Rows from block 5, named by matrix and row number. Rows with one number belong to one channel. Each number is 128 + 32 x the weight over its row's rms, rounded and kept within 0 to 255. All counts start at 0. After the name is the row's rms in percent of the matrix's.
# convs0: first 3x3 conv (model.blocks.5.convs.0.weight, 128x128x3x3), inputs 6-11, a 3x3 kernel for each
# convs1: second 3x3 conv (model.blocks.5.convs.1.weight, 128x128x3x3, transposed), outputs 6-11, a 3x3 kernel for each
convs0.37 108 [120 141 147 147 150 150  95 141 153 149 114 122 119 134 119 108 139 150 160 201 102 150  66 115  75 125 105  74 178 176 167 140  86 100 135 137 167 113 139  88 155 173 117 177  62 162 180 183 143 103 124 118 157 134]
convs1.37 110 [108 115 125 107 142 117 102 128 113 129 147  99 195 136  92  87  92  78  84 151  97 177  86  98  82 139 129 112 148 166 179 139 112  97 105 153 125 103 155 103 153 118 153  92 142 140  99 106 103 211 148 132  64 148]
convs0.38 103 [167 128 146 121 101 151 100  59 155 116  89 118 149 107 157 185 104 136  65 179 133 145 112 113  70 107  73 167 124 120 106 142 121 155  89  67  70  95 101 112  84 118 111 164  79 129 124  99 162 162 143  78 103 202]
convs1.38 097 [108 128  73  98 134  54 140 139 116 115 130 141 113 124 136 122  95 113 122 171  76 131 155  80 169  89 136 132 153 134  94 145 138  98 133 115 149 106 102 147  98 129 142  98 186 164 128 197 117 166 124 153 122 180]
convs0.39 093 [ 99 165 147 176 192 155 164 130 174 146 120 133 164 113  81 111 110  66 119 121 170 102  80 102 184 110 115  85 107  88  90 122 151  90 114 129 113 123  63 108 146 141 183 135 165 167 144 128 132 115  92 139 107 132]
convs1.39 098 [ 73  56  88  45 154 130 161 118 180 124 172 125 112  99 145 138 134 116  96 105 126 113 165 103 128 141 136  43 130  67  67 139 100 159  76 140  98 143 128 154 117 162 150 146 144 133 130  88 142 144 121 172 107 120]
convs0.40 104 [103 125 124 110  79 155 117  98 157 145 137  92 150 148 142 127 121 156 144 149 141 123 125 146 168 108 144 120 138 142  94 121  92  95 113 123 101 162  97 126 124  91  99 144 189 162 140 143 117 158  81 135 153 144]
convs1.40 098 [ 88 104 137  78  89 179 123 151 115 126 185 118 132 110 111 136 116 121 115 110   0 157 131  98 154  91 175 134 138 153 132 105 117 113 114 177 114  82 137 185 105  88 100 104  74 114 128 118 148 141 126 154 134 106]
convs0.41 106 [ 92 124 116 135 148 130 167 128 113 132 169  71 114 125 146  53 200 131 110 132 143  87 120 145 152 117 104 142 127 103  74 119  85 120  92 141 206 153 106 143 121 115 150 171 130 116 205 142 109 113 109  98 159 143]
convs1.41 099 [149 205 153  83 192 144 168 122 144 110 136 135 135 169  72 146  91 137 146 125 122 162 103 146 144  96 145 101  77 107 146 149 101 197 161 154 120 106 150 151  94  78 143 153 114 130 121 126 119 139  56 126 115 149]
convs0.42 098 [147 120 131 115 123 133  76 101 144 115 165 131 174 174  85 141  94 101 139  90 156  96 134 155 169  83  75 112 107 122  49 117 131 170  89 161 127 127 124 118 134 127 154 107 100 112 152 126 119 110 113 174 125 213]
convs1.42 096 [ 89 108 126 161 104  97 128 162 121  87 122 153 145 105 134 119 116  92 109 130  26  83 147 119 124 157 166  88 137 161 188 118 142 158 142 145 114  97 146  91 124 154 110 141 131  64 127 179 103 156 103  67 126 149]
convs0.43 116 [129 163 159 148 102 168 151  99 142 110 136 139 181 152  86  90 170 137 127  74 160 124 142  76 153 164 144 112 144 130 140 153 135 174 120 128 152 174  95  68 127 178 161 130 145 114 171 180 139 220 133 160 129 111]
convs1.43 111 [135 135 105 110 123  55  73 112  67 139 118 122 145  77  95  82 122 131 160 115 118  95 121 142 151 120  94 135 149  89 158  94 117  86 180 149 142 137 135 115 102 149 119 115 132 111 147  81 216 141 129  47 174 119]
convs0.44 104 [179 197 113 213 160 115 155 132  66 155 106 112  78 161 183 154 120  85 100 193  91 178 150 124 165 149 155 101  87 129 162 145 117 112 165 168 102 124 117 114 134 151 152  86  92 105 104  97  71  97 145 147 108 127]
convs1.44 105 [178 172  99 154 128  76  63  91 225  97 120 127 164 144 135  62 109 149 123 177 113  97 124 176 126  99  80 161 124 113  73  82 100 136  99 121 165  90  85 116 126 151 164 149  61  95 109 122 141 159 126 125 111  84]
convs0.45 105 [ 99 174 155  88 170 120 114 103  99 137 144  63 176 181  97 134 154  91  86  92 133 164 121 175 159 128 105 147 121 193 150  95  51  99 202  78  94 186 110 136 183  62 181 231 137 124 125 126 147 125 148 143 122 138]
convs1.45 106 [139 140  93 140 124 188 147 184 153 120 131 143 137 138 187 132 145  77 176 157 151  94 167 139 155 107  67 185 104 113 101 138 134  99 135 140  88 124 155  76 146 196 134 172 112 150 121 100 118 135 113 115 147 161]
convs0.46 096 [161 135 168 132 175 178 124 189 171 110  79 130 122 141 104 148 135  97 204 181 244 106 154 107  75 108 179 175  98 149 115 108 123 102 150 131 107  91 144 163 188 180 186 110 120 138 156 120 135  95 147 118 144 118]
convs1.46 101 [136 161 115 108 134  99  83 191 144  70 129  71 123 101 160 153  76  66 154 121 134 171 137 101 157 178 148 108  93  66 148 128 145 107 128  65  74 154  98 141 139  86 129 136  81 113 123  81 152 105 123 138 125 161]
convs0.47 091 [169  81 201 114  69 189 164 114  96 161 119 127 185  94 112  71 155  95 238 144 141 183 186 222  92  63 161 183 107 144 125  88 138 167  98  49 142 141  90 169 150  95 114  75 152 114  92  92 146 163 127 112 116 173]
convs1.47 095 [108 132  62 143 161 120 123 157 102 101 106 129 133  59 141  90 130 149 126 118 120 124 180 108 101 126 157 149 116  87 161 145 127 140 149 185 100 129 100 140 116 149 145 100 135 112 114 174 124 139 183 109 123 133]
convs0.48 094 [157  72 111 130 108 113 140  79  69  29 157 120 143 146 137 100  74  75  99 139 117 159  77 150 130 118  78  91 183  90 169 116 130 113 117 180 153 100  83 136 151 126 101 171 144 118 108 109 102 125 130  79 141  57]
convs1.48 089 [ 75 115 154  74 136 111 107 123  90 134 137  74 184 102 142 198 134 138 171 110 127 116 161 113 180 149 139 110 130 135  89 136 127 180  96 127 201 124 107 132 143 104 112 129 175  87 124 182  47 123 110 130 128  96]
convs0.49 091 [141 205 173  91 200 164 107 147 168 165 157 131 159 176 131 104  94 166 123 197 114 157 107 125  79 132 116 157 172 141 151 155 117 133 133 131  63  78  76  70  82 137 131  53 101  69 138 123  13 146 155 105 222 140]
convs1.49 096 [113 170 171 213 178 155 151 220 174 100 156 151 120 103 116  94  65 125 124 121 101 142 139 106 123 173 175 102 134 151 164 145 125 114 143 139 153 188 112 124 135 174 128 167 164 167 181 168 214 199 160 167 121 150]
convs0.50 105 [139 140 163 135 121  96 162  90  93  92 205  90 144 129 143  82 109 147 147 192  78 110 151 122  76 162 104 178 126 108 129 117 126 198 129 169  97 106 150  57 177 180 121 223  87 121 199 158  90  82 129 125  73 138]
convs1.50 107 [ 96 132 140 140 162 123 138 139  68 156 192 150 176 146  70 125 135 130 130  97 152 156 112 117 146 137 178  49 139 108 139 120  89 164 131 108 115 142 200 150 189 117 168 181  68 104 125 176 130 160  58 141  62 132]
convs0.51 096 [163 149 108 187 179 157 176 138 140 136 135 144 115 104 175 132 108 179 153 100 147 141 106  93 162  80  57 180 100  46 142 130 115 114 129 149 173 126 102 139 158 128 129 161  87 178 162 162  53 122 110 173 146 117]
convs1.51 095 [131 183 122 140 176 103 149 187 176 160 129 124 180 156 142 203 143 131  82 163 137 121 127  92 138 154 128 134 121 123 135 133 136 188 105  87 114 155 166 142 134 136 108 105 165 110 128 120 118 115 176  89 109 118]
convs0.52 105 [191  75  68 227 184 105 159 175  54 131 112 116 124 101 165  79 163 165 187 165 161 138  86 107 199 200  96 172 118 137 111 139 163 161 130 123 183 133 100 185 135 102  79 120 164 107 157 184  74 100 150 147 111 181]
convs1.52 100 [ 80 145  80 102 150 162  86 158 209 164  92 124 117 115 110 156 127 125 154 180 125 138 128 105 136 133 114 100 118 120 119  95 151 132 166 107 144 146 138  99 114 187  80 148 188  97 163 143 150 107  88 133 131 103]
convs0.53 088 [138 139 142 113 146 126  92 113 163 120 138  62 171 143 109 143 109 160 143  48 119  93 129 133  84 171 149 134 180 119 127  58 109 114  43 110 216  99 115  77  71 117 102 159 137 111 132 144 142 146 116  77 103 160]
convs1.53 090 [ 71 105 110 125  59 102 131 114 131 167 125 159 141 164 158 117 139 153 123  96 178 129 161 186 104 108  80  93 122 117 161 124  89  95 126 158 111  96 148 122 113  94  88 112 116 129  67 111 100  88 139 137 136 162]
convs0.54 104 [117 147 158 137 137  98 134 178 130 146  94  89  86 141 128 127 154 121 144 161  99 160  77 186 112 101 103 122  85 121 127 109 136 153 171  81 141 114 166 152 250 120 148  99 133 153 202  66 114 138 122 121 112  97]
convs1.54 105 [102 127 187 114 183 119 174 164 130 118  96 110 108 125 134 138 130 115 117  95 133 180 231 171 122  70 113 155 146 140  86 145 153 150 188  99 121 128 123 125  84 143 165 121 103 140 130 119 148 187  95 149 120 108]
convs0.55 091 [ 60 204 202  59 148 215  74 167 158 108 139  98 131 129  97  79 117 169 117  92 102 115 188 199  85 123 190  79 120 141 139 114 164 102  77 133 147 131 108 108 125 142 138 109 111 101 115  80 102 137  69  79 176 110]
convs1.55 096 [127 102 108 102  77 115 137 197  96 153 121 133 153 111  97 148 110  94 112 126 170 169 132 144 135  86  52 135 117 137 150  75 131 131 115  92 100 122  79 105 143 135 153 158 160 109  98 122 121 136 130  78  58 120]
convs0.56 094 [133 160 164 119 157 163 156 129 216 133 168 119 138 189 159 142 124  56 116 113 106 112 141 162 159 153 152 176 108  82 103 109 112 108  71 122 172 106 115 145 110  77 126 125  72 135 150 115  80 146 146  97 168  80]
convs1.56 094 [186 138 112 150 195 176 167 162 139 134 133 188 140 184 108  96 162  99 115 114 145 140 114  46  91  79 100 130 175  74 145 180 100 117 155  79 165 102 178 129 139 114 151 123 131 188 122 143  94 151 115 128 104 147]
convs0.57 098 [109 148 146 122 178 115  64 132 101 114 141 164  70 107 164 153 130 139  96 128 156  65  81 143 142 122 103 120 121 112  92 125 129 125 104 159 120 108 143 118 150 119 116  85 129 107 156 176 156  95 157  93 148  96]
convs1.57 096 [124 121 113  65 144 130  94  96 131 110 102 119 110 197  97 136 148 103  80 130 137  57  69  80 122 136 106 127 178 122 137 110 155 159  59 112 134 157 119 178 142  75 116 126 113 154 155  97  31 188 198 142  85 134]
convs0.58 091 [121 136 131 148 123 116  67  91 113 136 174 103  93 136 141  91 138 128 167 175 160 107 135 177 131 111 151 178 164 198 126 128 166  83 143 120 127 172  89 166 145 139 108 165 161 165 173  93 130 120  66 150 126 113]
convs1.58 094 [156 117  94 181 149 116 144 154  96 130  87 106  73 111  87 131 133 123 121 104  99 134 112 109 153 183 138 145 150 191 127 172 161  67 124 115  97 126 114  78  57 141 104 184 179  87 195 151  77 149 126 136 120  98]
convs0.59 104 [120  66 134 132  98  91 150 112  98 134 163 184 150  68  98 124  80 172 152 158 120 129  79 103 110  84 153 129 152 129  85 139  99 130 118 126  95 185 103 180 167 213 228   0 118 127 129 115 129 138 168 109 102 118]
convs1.59 102 [121 133 155 145 121 106 155 143  95 141 183 155 180 186 194 164 136  88 170  95 130 124  78 115  95 115 128 170 129 144 138 160 111 115 134  95 154 103 150  99  98 137 147 104 121 163 154 156  81 162 123 175 150 120]
convs0.60 098 [ 83 166 185 144  83 154 153 142 201 108 145 139 151 169 113 144 116 157 111 169 213 126 165 139 111 155 118 131 108  73 132  63 164 178 104 152 157 127 111 164 128 118 160 139 162 147 165 105 139  82 186 126  91 153]
convs1.60 099 [110 155  36 196 167  42 146 141 143 174  72  54 121 127 125  80 147 138 160 107 130 181 163  86 133  96  91  95 136 147  78 143 153  99 117 156 128 107 114 160  70 114 182 109  73 145 167  88 112 110 126 135 130  83]
convs0.61 094 [138  97 112 114  92 114 136  79 109 170 104  47 151  88  90  85 159 136 135 144 140  84 127  99 100 147 127 142 109 190 181 113 127  83  75 170  78 152 165 125 198 214  86 135 160 134  95  57 181 107  84 132 170  80]
convs1.61 095 [114 135 136 119 155 134 131 174  89  90 105 116  85 150 128 158 116 148 175 111 112 131 170  96 105 112 121 111 143 116 158 147  79  97 165 119 152 118 140 238  78 150 163 190  95 107 136 161 158 185 102 174 103  93]
convs0.62 096 [115 165 160 171 151 112 172  93 126  82  93 119 175 138 142 159 138 128 115 156 102 164 129 124 157 111  98 151  77 132 122 144  57 139 132 133 116 112 126 118 145 118 174 159  60 101 133 108  91 166 189  76 115 126]
convs1.62 096 [142  99 133 190 114 114 122 111 135 117 206 120 145 111  82 155 131  91 145 122  88 125 102  72 157 163 130 108 103 145 150 107 179 148 127 165 152 114 121 146 118 149 132 111  84 122 116 156 145 149 110 160  99 169]
convs0.63 088 [108 131 112 122 141 128 134  81 114 132 121 161 174 133  99 120 146  91 110  86  63  74 154 124 127  77 142 152 101 159 166 164  80 129  73 170 160 103 134 158 177 232  99  92 165 126 151 171 136 170 107 123 122 127]
convs1.63 092 [109 165 102  99 117 168 151  61 200 151 131 131 112 113 137 138 106 133  98 173  97 160 119 102  89  96  94 137 178 172 126 101 170  93 153 172 149 147 153 105 204 149 158 180  43 177  78 106 147 143 173 182 169 177]
convs0.64 103 [135 130 133 129  93 130 154  22 100 165  94 102 104 123 165 150  51 136  97 145 111 113 123 159 143  57 124 117 113 164 149  88 168 164 113  83 148 118 100 115 115  61 172  45 109  95 147 130 178 118 114 118  98 192]
convs1.64 100 [147 128  98 189 120 103 142 127 121 128  63 128  87  92 106  64 155 121 164 200  97 109 145 100 108 191 131 139 177 122 103 156  95  77 102 137 104 100 157  78  62 170 121 185 100  86  92 144 150 193 112  76 182 147]
convs0.65 095 [136 184 133 130 143 167 154 133  76  68 142  86 142 136 220 106 154  83 144 123  89 134 126 135 120 112  55 103 119  96 154 115  91 164  82 163 157 109 141  88 153  89 101 143 170 160 156 136 106 172 126  80 147 109]
convs1.65 094 [163 176  96 131 180  83  69 127 129 153 151 152  94 113 106 165 138 143 125 110 134  81  90 139 125 149 164 107 143  99 128 135 158 111 101 128  96  99  97 132 128 148 120 150 130 167 109 170 133  82 181 129 127 104]
convs0.66 101 [111 125  85 123 125 106  96 140 112 125 135 125 175 108 142 116  64 138 173 121 102 155 190  86 118 118 127  96 163 130 158 126 150 136 125  82 163 158 114 158 162  71 103  56 165 119 126 119 206 147 149  64 162 159]
convs1.66 100 [150 128 152 138 164 145 162 158 104 158 190 121 167 100 164 148 108 149 154 122 117 172 150  98  74  73 106 178 134  89 190 138 147 146 106 140 173 135  99 203  34  82 114  77 130 173 100 123  65 110 143  97 114 107]
convs0.67 101 [184 214  98 144 124 105 147  88 103 142 108 146  76  91 122 104 138  90 112 125  59 145  59 105 175 111  50 134 170 123 134 105 198  71 133  93 128 110 132 114 110  64 112  71 136 158 166  84 192 180 121 101  86 130]
convs1.67 103 [ 77 150 152  99 167 111  77 143 171 148 156 129 182 163 101 143  90 108 146 135 133 125 139 146 138 122  97 154 134 131  56 158  82 192 103 168 124 119 124  85  71 143 103 138 194  88 186 149 129  99 139 164  69  85]
convs0.68 104 [107 105 145 115 138 103 102 135 136 105 155 142 164 167 119 157 135 139 134 141 112 117 117 138 128  93 123 152 112 143 100 140 137 169 154 117 180 122 163 113 109 168 169 125 145 116  84 186 125 156 165 108 159  82]
convs1.68 092 [117 147 172 118 122 169  86 184 167 141 176 114 147 135 135 100 100 129  92  81  99 140  67 114 127 124  97 147  75 109  91 133 138 120 137 156 144  98 123  96  36 123  86  91  92  97 105 103 172 160 170 113 160 176]
convs0.69 097 [ 83  85 119 128 114 141 101 123 116 119  73 142 118 145 179 134 189 160 122 142  96 104 145 155 100 109 135 118 129 145  67 172  66 146  74 152  85 129 122 153  90 161  98 115 238 170  61 181 108 159  73  90 155 181]
convs1.69 097 [113 126 150 104  89 127 133  93 200 153 153 181 159 119  95 150 128  72 115 121 115 159  77 130 138 140 139  99 115 112 154 136 100  92 135  92 137 188  61 223 113 112  91 121 119 128 101 161 145 131 189 113 120 142]
convs0.70 114 [117 136  93 131 132 132 117  98 121 177 149  76  67 192  76 154 149 121 135 111 111 176 102 117 127 118 183 151 152 105 130 116 157 121 139  79 115  69 181 118 135 183 135 255  38 143 135 119 138 157 169 152 127 127]
convs1.70 109 [131 127 104 145 119 137 149 128 143 200 132 108  69 114 198  94 153 104  96 142  99  98  85 137 145 119 111 162 129 114 157 154 114 135 140 135 134 114 192 121 207 103  84 126 167  66 189 109 141 131 166 100 108  77]
convs0.71 099 [189  93 109 102  97 132 115 160 100  80 122 128 150 134 160 105  90  78 128 154 140 166 146 162 125 134  84 100 117 149 164 107 134  71 107 135 141  97 165  80 125  79 152  95 136 137 199 178 169 105 168 181 168  97]
convs1.71 104 [114  42 167  91 124 125  88 155  66 137 162  96 145 180  94  88 145 144  96  85 122 139 129 140 133 151 139 112 155 101 118  96 130 118 121 139 150 105 119  91 144 135 125 101 155 158  94  50 109  84 184  57  56 131]
convs0.72 100 [171 134 131 244 129 113 217 100  99  81 128 118  84 120 134  93 118 142 146 111  66 111  84  45 148 122 142 152 146 107 171 110 126 123  95  95  93 197  50 106 148 119 141 119 124 119  69 127 161  80 120 150 121 144]
convs1.72 104 [199 169 154  90 152 171  65 106 235 174 116  86 133 130 166  89 140 138 134 159 139 135 118 109 139 101  70 120 102 149 147 163 151 113 165 155 149 116  90 130 112 171 152 143 166 142 148 118 153 241  67 136 225 115]
convs0.73 102 [164 108 118 161 133 105 123 139 126 146 115  99 119 182 105  63 174  76 118 106 128 116 180  85 123 170 131 124 100 108 114  73 129 148 110 132 134 106 150 186 102  87  57 192 118 106 105 118 125 182 128 105 201 182]
convs1.73 098 [127 151 149 136 126 134 113 111  59  85 185 159  77 161 104 121 185  55 137 167  73 145 129  84  92  86 115 163 117 135 102 129 135 136 134  92 133  77 122 140 168  64 151 116 134 138 163 112 115 142 145 131  61 154]
convs0.74 106 [160 167 119 144 116 107 147 124 134  51 134 138  89  81 162 184 127 110 120 128 140 179 144  88  98 153 115 182  93 129 110  90 132  76 104  88 177 125  93 143 169  96 155 107 183 141 122 100 129 119 149 141 109 136]
convs1.74 105 [124 111 148 138 153 105  89 139 135 182 100  68 144 132 166 144 134 153 151 168 103 116 149 101 110 148 143 133 110 169 138 131 162 202 146 135  88 134 103 142  86 148  96 151 167  88 213 131 108 148  83 104 151 137]
convs0.75 086 [112 124 118 131 126 163  89  99 129 109 115 125 106 144 149 126  90 114 115 132 140  64  86  91 131 117 216 136 125 131 171  39 126 156 139  75 171 172 162 114  95  95 133 113 139 197 175 153 120 147  56 202 119  77]
convs1.75 089 [162 139 166 161 186 123 139 184 113 154 101 139  92 131 146 134 161  85 114 123 172 167  97  74 118 136 111 162 125 150  93 168  78 113 117  30 135  96 126 171 147 117 150 155 125 123 183 168 126  92 139 110 108  83]
convs0.76 104 [129 116  81 154 148  78  62 168 126 138 137 176 125 139 124 119 126 112 105 102 169 150 109 102 116 153  94 134 131 131 119  60 118 101 116 134 150 171 151 186 192 132 110  53 169 146  77 112 126 148 140 132 188  54]
convs1.76 108 [193 155 149  82 140 152  33 146 122 108 100 116 121 108 130 137 124 122 149 128  92 122 139 108 138 114 120 117 123 153 134 155 153  64 125 141 103 114 115 115  99 152  63 121 206 176 115 185  90 113 137 101 216  92]
convs0.77 102 [110 137 177  47 131 161 112  79 183  45 121 133 124 132  73 116 110 130 109  73 142  98  72 210 148  88 170  79 109 138  95 167 146  88 149 155 113 139 152 103 139 167 128 135 120 152 136 154 130 139  63 162 110 140]
convs1.77 102 [159 107  44 223 167  67 194 153  85 107 121 137 122  72 131 102 151 199 111 164 102 167 110 139 104 136 169 120 136 134  90 116  85 108 129 132 180 148 149 126 156 130 148  85 118  82 104 104 112 149 123  58  82 179]
convs0.78 089 [154 135 185 133 128 160  54 186 104 109 117 128  80  62 140 101 113 105 112 122  93 134 159  99 162 127  79  83 195 126 139 109 129 173 159  89 133 162  87 167 131 132 113 151 144 129 104 171 145 115 164 106 131 138]
convs1.78 093 [192 100 144 149 150 128 101 113 144 114 142 142  87 136 187 107 108 159 190 110  86  97 152 110 179 167 126 124  83 120  91 142 107 177  90 138 191  85 136 127 159 197 124 205 199 148 123 140  98 155 146  80  74 141]
convs0.79 088 [137 241 125  97 183 108 131 108 105 142 122 148  91 136 172  63 137 127  89 144 179 151 147 129  91  70  85  51 112 109 174 178 129 231 148 131  76 133 148 101 112 111  67 148 172 128 142 127 168 111 103 148  68 118]
convs1.79 094 [118 145 134 125 117 110 131 161 156 194 125  51 126 123 109 112 212 153  82 110 147 124 117 156 107 178 136 104  78 116 124 135  44 116 168  87  78  88 131 133 123 104  73 109 118  93 128 149 130 242 150 120 105 144]
convs0.80 102 [149  98  68  85 156  98 155 189  19 106 118 215  96 150 116 105 157 104 153 145 105 211  85 126  79 121 199  57 146 198 115 112 175 122 195  64  82 154 119 104 102 200 114 156  85 105 147 107 129 182 109 150 134  46]
convs1.80 099 [125  58 141  96 136 128 126 170  88 140 162 131 176 221 104 167  75 173 217 143 141  80  64 139  68  63 201 131 123 125 101 164 130 151 140 130  81 164 133 106 121 137 118 147 153 148 177 124 145 104 113 183 187 116]
convs0.81 099 [129 147 176  97 134 150 134 128 106 142 132 127 105 181 241 148 126 152 135 160 140  81 130 143 159 165 121 147  86 163 190 103 124 114 152 136 134 117 152 148  62 151  78 176 104 100 157 121  92  98 114 134 184 135]
convs1.81 097 [108 137 106 144  98  95 146 113 102 111 149 173 190 145 131  97 112 199 142  93  87 147 145 130 145 141 113 120 132 157 130 107 104  97  63 126  95  66 144 133 130   4 110 118 143 122 127 133 176  83 130 109 114 171]
convs0.82 104 [145 105 128 132 163 134 194 126  72 146 156 156  96 118  86 122 162 198 126 146 128 148 165 121 133 207  78 157  91 159 162 129 127 129 130  73  91 128  66 117  94 123  62 175 131  96 112 138 120 170 102 151 119  98]
convs1.82 105 [153 142  60 144 120 189  56  81 181 145  90  72 122 122 124 124 149  61  91 151  97 126 104 149 104 123  83 135 134 139 148  86 164 113 104 119  53 162 172 165 213  58 147 108 105 105 200  94 178 172 103  76 105 168]
convs0.83 094 [ 70  61  84 134 110 166  96 108 115 166 141 120 135 114 121 130 118 164 144 129 116  98 141 113 134 159  72 137 169  75 136  65 107 164 130 125  99 176 146 227 127  48 162  94 139 151 182 144  94 127 115 106  49 116]
convs1.83 099 [113  86  75 109  77  61 132 148 118 106 174 175 163 124 157 136  80  54 158 118 102 175 148 127 157 124 155 126 129 132 124 134 133 162 116 152 125 119 115  45 141 170 128 165 219 103 138 152 134 153  97 111  82 146]
convs0.84 106 [ 90 172 134  92 120 161 119 129 116 123 122 127 146  94 140 173 133  96 112 129 128 101 164 130 144 169  74 145 141  69 124 180 136 205 130 124 162 117 128 112 131 133 112 165 156 143 125 104 114 202 116 203  76 145]
convs1.84 103 [161 125 118 119 100 134 144 126 139 138 107 133 116  71 103 159 168 154 139 155 158 137 170 187 115  51  72 123 116  92  96 157 143 181  90 109 118 111 173 157 104 101  90 156  72  89  78 151  98 116 140  90 150 153]
convs0.85 097 [151 163 149 148 163 127 133 129  76  83 165 141 126 112 152 151  78 108 121 129 133 149  89 130 110 142  96 111 172  88 104 114 118 184 205 191 134 123 141  98  87 143  88 135 143 126 107 100 107 146 152 163 145 155]
convs1.85 098 [161 102  79  74 103  88 182 137 125 107 178 136  43 142 158 151  71 124 140 122 157 116 132 150 162 133 138 109  94  87 109 137 171 145  66 111 148 180 114 115 108  72 112 125 161 136 125  87 136 125 110 156 141 101]
convs0.86 114 [127 131 142 140 117 126 123 112 103 120 177 164  94 133 141 107 191 171  96 143 144 141 131 105 102 184 131 150 167 123 136 134 150 130  90 129 161  72 125  89 190 109  83 151 254  81 167 182 157  91 131  60 161 141]
convs1.86 118 [106  74 130 138 131  59 141 171 142 211 120  70 146 156  91 124  97 123  59 119 144 127 114 104 173  94  50 142 164 138  95 116 134 127 125 158  59 194  79 133 172 107 190 111  86  76 141 145 176 118  99 135 134 144]
convs0.87 102 [121 139 189 135 167 165 110  92 163  96 110 110 101 119 134 130 134  86 111 100 128 105 110 187 118  71  97 123 139 138  48 164  88 156  45 193 187 100  75 147 141 109 111 101 161 121 106 100 145 137  91 148 178 142]
convs1.87 099 [ 97 102 127  81  71 158 110 134 101 183 107  92 112 124 103 105 152 146 111 145 140  99 139 105 169  98 131 122 208  57 158 110 167  97 129  86  36  89 158 180  97 119 126 114  92 136 148 152 127 154 120 136 128  84]
convs0.88 094 [120 145 121 101  96 124  62 109 134 137 157 115 151 202  34 100 109 137 149 132 115 118 146  99 145 160 111 125 125 100 171 132 101 167 107 124 142  78 183 117 175 189 158 167 117 106 154 115  91 151 101 151  82  73]
convs1.88 093 [146 145 130  93 103 157 145 152 157 122 144 124  85  76 177 109 162 144 127 119 143 127 170 117 142 157 131  90 184  95 107 130 140 177 117 106 147 103 142  76  62 148 101 162  83 140 107 161  50 129 106 103  68 169]
convs0.89 101 [144 167  62 120 101 160 122 121 185 138 155 135  96 143 164 140  40 120 186 150 168 106  95 154 103  98 159  99 119 132 137 147 101 102 104 128  87 129 126 116 103  77 173 129 119  80 123 162 172 124 117 111 192  99]
convs1.89 104 [154 130 106 123 165 144 152 209  74 209 102  72 186 117 101 124 161  77 111 146 162 161 155 103 126 135  90 138 160  90 137  99  75 144 101 154 121  94 147 151  89 160 107  90 161 203  65 150 125 179  89 156 137 153]
convs0.90 112 [146 142  90 126 136  69  84 126  95 121 146  92  89 137  99 113  97  75 157 187  77 117 147 166  80 137 137 171  84 153 113 158 111 131 173 134 120  76 138  97 204 114 116 102 143 119 134 126 188 134 178  73 161 151]
convs1.90 111 [135  90 107 179 178 127 119 140  97 154  88 107 105 136 150 129 100 151 134  85 186 160  82 130  77 142 167 134  80 167 112 139 112 115 169 125 146 160  98 176 142  97 131 204  54 141 117 129  64 210  69 180  80 140]
convs0.91 093 [134  78 137 143  95 158 153 113 132 155 120 182 143  99  86 165  84 155  99  62 165 169  92  99  39 117 152 112 197  82 155 109 201 166 149 115 138 117 148 144 103 143 187 142  74 143 136 106 143 119 120 110  84 123]
convs1.91 095 [106 106 108 119  88  96 130 134  93 101 132 107 156 125 127 174 147  93 145 117 145 111  32 148 153 125  95 135 147 116  99 122 132 142 109 105 156 119 136 179 162 218 115 163 210  75 205 105 151  60 155 125 150 195]
convs0.92 092 [114 115 145 198 129 112 207 156  51  77 146 108  86 121 123 125 157 114  94 119 128 127 125 154 131  67  81  94 152 122 112 101  77 139 100  86 189 122 106  97 202 145 109 101 102  83 171 128 164  82 135 166 113 118]
convs1.92 098 [ 82 139 231  56 122 193  87  38 237 151 136 108 113  92 101 127 135 160 111 165  80 181 132 136 147  85 121 151 170 121  78 106 157 131 107 136 146  95 102 154 148 112 115 111 116 146 118  80 132 132 122 163 117 163]
convs0.93 106 [ 98  73 141  89 110 120 105  98 144 133 114 103 118 145  76 134  97  89 113 126 101 122 132 113 170  77 150 201  96 123 134  96 139 184 132  50 129 142 184  78 105 242 115 152 158 202 155 158  95 123 131 132 104 112]
convs1.93 100 [160 194 137 166 137 159  80 148 114 126 131 120  83 187 121 135 116 129 124 119 139 134 119  94 138 127  86 116 137 148  96 139 129  99  93 136 173 140 155 129 163 121 160 149 103  48 158  87 207 113 172 143 123  52]
convs0.94 089 [130 134 190 119  86 119 123 120 111 167 129  92 123  67 132 124  70 144  88 100 133 116 182 145 131 102  97 116 117 146 113 130 174 168 152 133 136 145 139 128 124 166 137 139 156 184 169 125  83 129 227 124  87  68]
convs1.94 087 [107 110 118 100 138  90 121 144  85 138 120 130 110  99 158 101  75  90 103 153 184 109  86 136 143 138  57 119 109 122 130 165 141  67 175 125 143 126 150 164 120 123 167 107 131 102 141  69 116 153  97 132 131  95]
convs0.95 096 [ 98  82 137 101 116 137 126  96 145 113 120 128 119  83  57 180 105 136 107 144  72 157 134  73 116 131 149 119 120 157 209  81 148  83 122 136 112 140 161 111 120 131 161 149 119 190 147 109 142 115 105 121 147 170]
convs1.95 097 [137 174 142 151 111  98 112  93  60 150 150 142 103 113  92 133 123  99 150 131 163  59 162 229 165 138 118 117 182  92 104 155 130 138  76 176 156 152 131 174 154  94 113 105 136  58  84 178 138 141 122  55 159 152]
convs0.96 091 [127 103 143 136 133 122 142 100  89 144 138  99 137  96 128  92 150 165  59  97 112 174 112  78 249 131 174 166  88  97 130 169 129 152 205 167 170 143 118 123 146 127  85  53 106 127 120 126 141  60 139 200  99 109]
convs1.96 089 [117 120 124  87 101 166 156 123 154 160 120 181 115  53 136  98 148 109 115 141 105  67  48 107 149 121 106 109 130 198 136 151 123 123 106  90  84 126 153  49 114 122 153 173 139  85 180 143 148 142  88 103 138 153]
convs0.97 097 [141 120  71 147 137 101 166  82 151 174  95 109 146  97 119 156 126 122 141 113 132 140 159 143 163  49 100 167 107 110  92 113 108 108 192 132 166 151 136 107 125  63 103 126 113 154 177 123  86 166  80 146 142  71]
convs1.97 098 [ 89 109  83 109 141  69 137 115 142  86  83 119 110 105 160 197 202 139 134 146 133 160 133  97 104  96 123 135 123 172 115 156 134 134 186 105 144 126 145 161 133 126 131 178 128 172 106  96 185 219  98 105  97  78]
convs0.98 101 [ 98 122  87  96  91 144  74  76 102 104 130  81 170 137 104 151 158 127 155 128 151 109 152 160 110  96 169 127 110 145 108 151  39  90 128 150 197 159 138 109 116 132  90 110 135 106 102 121 123 189 156 115  92 210]
convs1.98 101 [202 173 122 177 120 171 152 111  68 100 102  80 116 115 105 175 113 153 129 153 187  81 101 167 133  99  99 143 105 136 179 161 134 125 134  82 141 136 130 122 108 115 127  99  96 175 136 128 159 126 178  97  94 170]